Weights of a small image classifier.
Training: soap at rate 0.002, batches of 384, held-out accuracy 100%.
Rows from block 2, named by matrix and row number. Rows with one number belong to one channel. Each number is 128 + 32 x the weight over its row's rms, rounded and kept within 0 to 255. All counts start at 0. After the name is the row's rms in percent of the matrix's.
# convs0: first 3x3 conv, stride 2 (model.blocks.2.convs.0.weight, 240x128x3x3), inputs 0-21, a 3x3 kernel for each
# convs1: second 3x3 conv (model.blocks.2.convs.1.weight, 240x240x3x3, transposed), outputs 0-19, a 3x3 kernel for each
convs0.2 097 [ 78 128 255 133 102 223  76 128 145  73 123  97 128 183 128 133 128 128 128 128 128 128 128 140 128 146 128 128 128 128 128 128 128 128 128 156 128 117 126  99 125 128 128 128  50  61 128 137 153 128 156 128 166 182 158 145 153  80  50 112  90 159 146 128 128 128 128 128 114 128 128  98 182  20  81 128 113 214 128 153 128 121  60 128 128 128 183 196 128 128 128 128 151 137 128 128  96 128 122 215 128 128 128 128 128 128  86  76 145 128 128 128 128 128 128 128 128 196 128 128 169 191 128 176 221 128  32 165 128 128 107 128 154 128 128 159 105  73 128 162 128 202 140 128 129 147 212 128 128 128 128 148 116 218 128 128 128 128 128  84  77 128  96 128 125 194 128 128 190 231 121 139 133 161 199 128 128  72 114 128 128 118 143 122 153  65 135 154 188 128 128 205 128 128 128 128 128 128]
convs1.2 099 [128 128 128 128 128 193 130 147  68 128  65 128 128 128  86 182  84 139 175 168  82 197 179   8 177  61 106 128 128 119 242 128 128 128 128 128 128 128 128  69 119 128  71 128 128 128 128 105 214 128 128 128 148 128 128 126 171 128 112 105 128 119 128 149 128 128 128 113 128 128 142 128 128 128  59 123 128 114 142 128 128 128 128 128 124 126  93  57 109 177  24 128  67 128 128 128 128 128 140 128 174 128 124 128  90 128 128  31 128 128 138 128 128  77 128 128 128 165 128 158 121  89 128 115 137 128 166 174 128 128 180 128  31 128 128 128 174 193 128 128 139 128 180 128 108 153  67 143 128 128 146  70 128 128 128 176 101 128 128 133 105 128 128  97 128 128  84 138 128 108  70 128 128  37 157  82 128  62 132 128]
convs0.3 103 [128 189  70 128 211 154 128 208 128 128 128 107  22 128 128 128 173 155 129 128 128 128 115 127  73 151 172 147 148  97 186 215 102 133 172  37 143  79 128 128  79 128 108 128 128 110 153 128 128 112 181 123 128 155 128  53 159 128 120 128 128 128  90 128 171 118 128 128 128 128 111  54  96 128 125 184 128 124 118 144 142 131 142 128 128 153 131 128 179 128 128 128 178 128 126 149  50 133 117 128 134 255 161 128 138 162 128 128 128 135 157  51 128 128 128 200 111 128 145  85 128 183 198 120 128 128 128 128 128  90 115 128 128 128 128  55 128 128 128 128 128 128 128 128 128 174 186 128 128 128 138 101 128 128 120 110 121 110  84 128 108 166 128 151 127 128 124 128 128 165 128 220 132  54 128 128 155 158 110 128  83 128 128 109  80 128 101 128 185 130 119 153 128 128 141 183 128 128]
convs1.3 110 [101 128 109  84 140 128 128  93 122 128 128 128 128 128 128 128 128 186 120 128 128 128 136 128 128 128 126 128 128 128 135 128 128 240 157 128 150  56 117 128 180 128 128 126 128 128 128 128 128 192 179 163 128  94 128  51 128 128 128 128 128 128 128 128 128 106 128 128 128  69 128 128 146 128 128 128  88  79 143  47 192 128 128 114 117 128 128 128 190 128 165 127 128  88 128 160 128  92 136 128 126 128 173 157 149 128 128 159 155 122 128  85 128 155 128 128 128 128  87 133 118 124 128 128  97 176 128 128  89 137  37 128  99 162 147 162 114 157 128 128 128 127 128 128 143 128 128 128 107 128 192 128 143 130  68  97 113 128 105  85 128 128 128 127 128 128 128 122 206 101 126 128 198 128 117 128 128 128 142 128]
convs0.4 120 [142 128 128 128 128 128 178 106  55  76 128 140 128 128 128 138 128 128 118 128 128 128 128 164 105 128 128 128  53 149 141 115 128 128 128 142 128 128 128 158 128  77  28 130 163 210 109 145 175 128 113 128 128  74 128 128 128 128 100 122 128  84 128 166 128 118 114 128 161 153  91 128 128 180 128 128 204 136 128 128 105 168 136 115 141  83 128 128 128 150 128  98 128 128 128 128 128 118 160 133 168 143  71 128 212 128 185 128 137 175 113 181 120 128 128 128 128 128 128  99 128 128  91 128 131 116 128 128 144 128  71 126  98 128 129 128 172 128 128 128 154 167 128 197 101 108 138 101 128 128 114 128 128 100 128 162 128 128 128 128 128 121 129  44 154 188 129 128 128 147 167 127 128 130 210 128 108 138 128 137 128  64 202 136 128 121 118 135 104 128  68 128 128 123 131 128 128 128]
convs1.4 110 [128 128 108 125 197 124 128 128 100 106 128 128 128  88 148 128 101  56 128 197 128 215 128 128 128  89  48 128  62 128 124 128 128 123 255   4 128 140 132 128 181 128 128 128 150 185 194 128 131 128  76 118 128  96 155 128 128 128 117 139 128 128  38 128 128 209 217 128 128  97 128 128 128 128 135 128 123 128 143 128 128 161 168 107 112 128 128 123 154 122 141 129 158 159 128 128 131  47 128 128 116 128 128 128 128 128 128 134 136  93 133 128 128 128 128  86 128 128  97 129 114 128 154 180 128 128 128  86 128 128 128 103 208 128 128 148 128 128 128  33 128 128 154 128 128 117  75 128 128 142 128 194 128 169 128 157 118 128 136 128 128 111 112 117  80 225 141 128 128  18 205  91 101 128 128  42 128 128 128 189]
convs0.5 118 [128 120 128 130 128 128 128 128 122 128 128 128 128 128  82  64 109 128 133 128 155 128 109 158 128 128 128 128 128 134 133 128 134 128 128 105 128 128 128 167 155 128 144 128  95 130 178 128 152 181 125 161  92  89 128 105 128 128 105 100 149 145 128 148 128 128  81 128  84 110 128 128 128 128 124 164 128 115 128 128 149 130 128 128  51 128 128 130 127 128 128 128 128 158 128 128 134 128 128 128 110 128 112 101 119 128 128 131 128 118 128 128  83 128 126 106 128 147 137 105 149 128 128 119 128 128  84 128 255 105 128 200 128 128 128 119 128 155 137 127 122 131 128 152 128 128 128  99 128 128  91 128 128 128 128 158 128 126 128 155  89 136 127 186 117 128 161 128 155 193  89 128 151 119 166 128 157  79 128 128 125 128 221 140 128 212 173  94  93 128 112 119 176 128 135 115 119 128]
convs1.5 110 [128  94 128 128 154 128 128 128 128 128 128 120 128 141 191 128 128 128 185 128 128 128 128 128 128 128 128 128 172 128 156 136 131 128  98  93 128  62 128 125 128 128 128 128 154 128 128 100 128 103 143  80  34 107 128 128 132 152  79 128 128 108 128 128 224 149 136 177 230 198 128 139 128 128 199 109 222 128 128 166 100 130 128 128 128 121 122 128 190 128 182  13 128 255 136 128  59 138  53 128  76 128 116  91 128 128 128 191 180 128 103 173  89 128  61 163 162 128 128 128 157 128 124 128 172 128 128 132 128 128 101 128 230 128 170 129 128 128 128 106 128 118 162 128 123 128 135 175 128 128 128 128 128 125 128 170  65 128  80 128 128 136 130 113 128 128 128 128 159  93 128 128 128 158 165 128 170 128 128 180]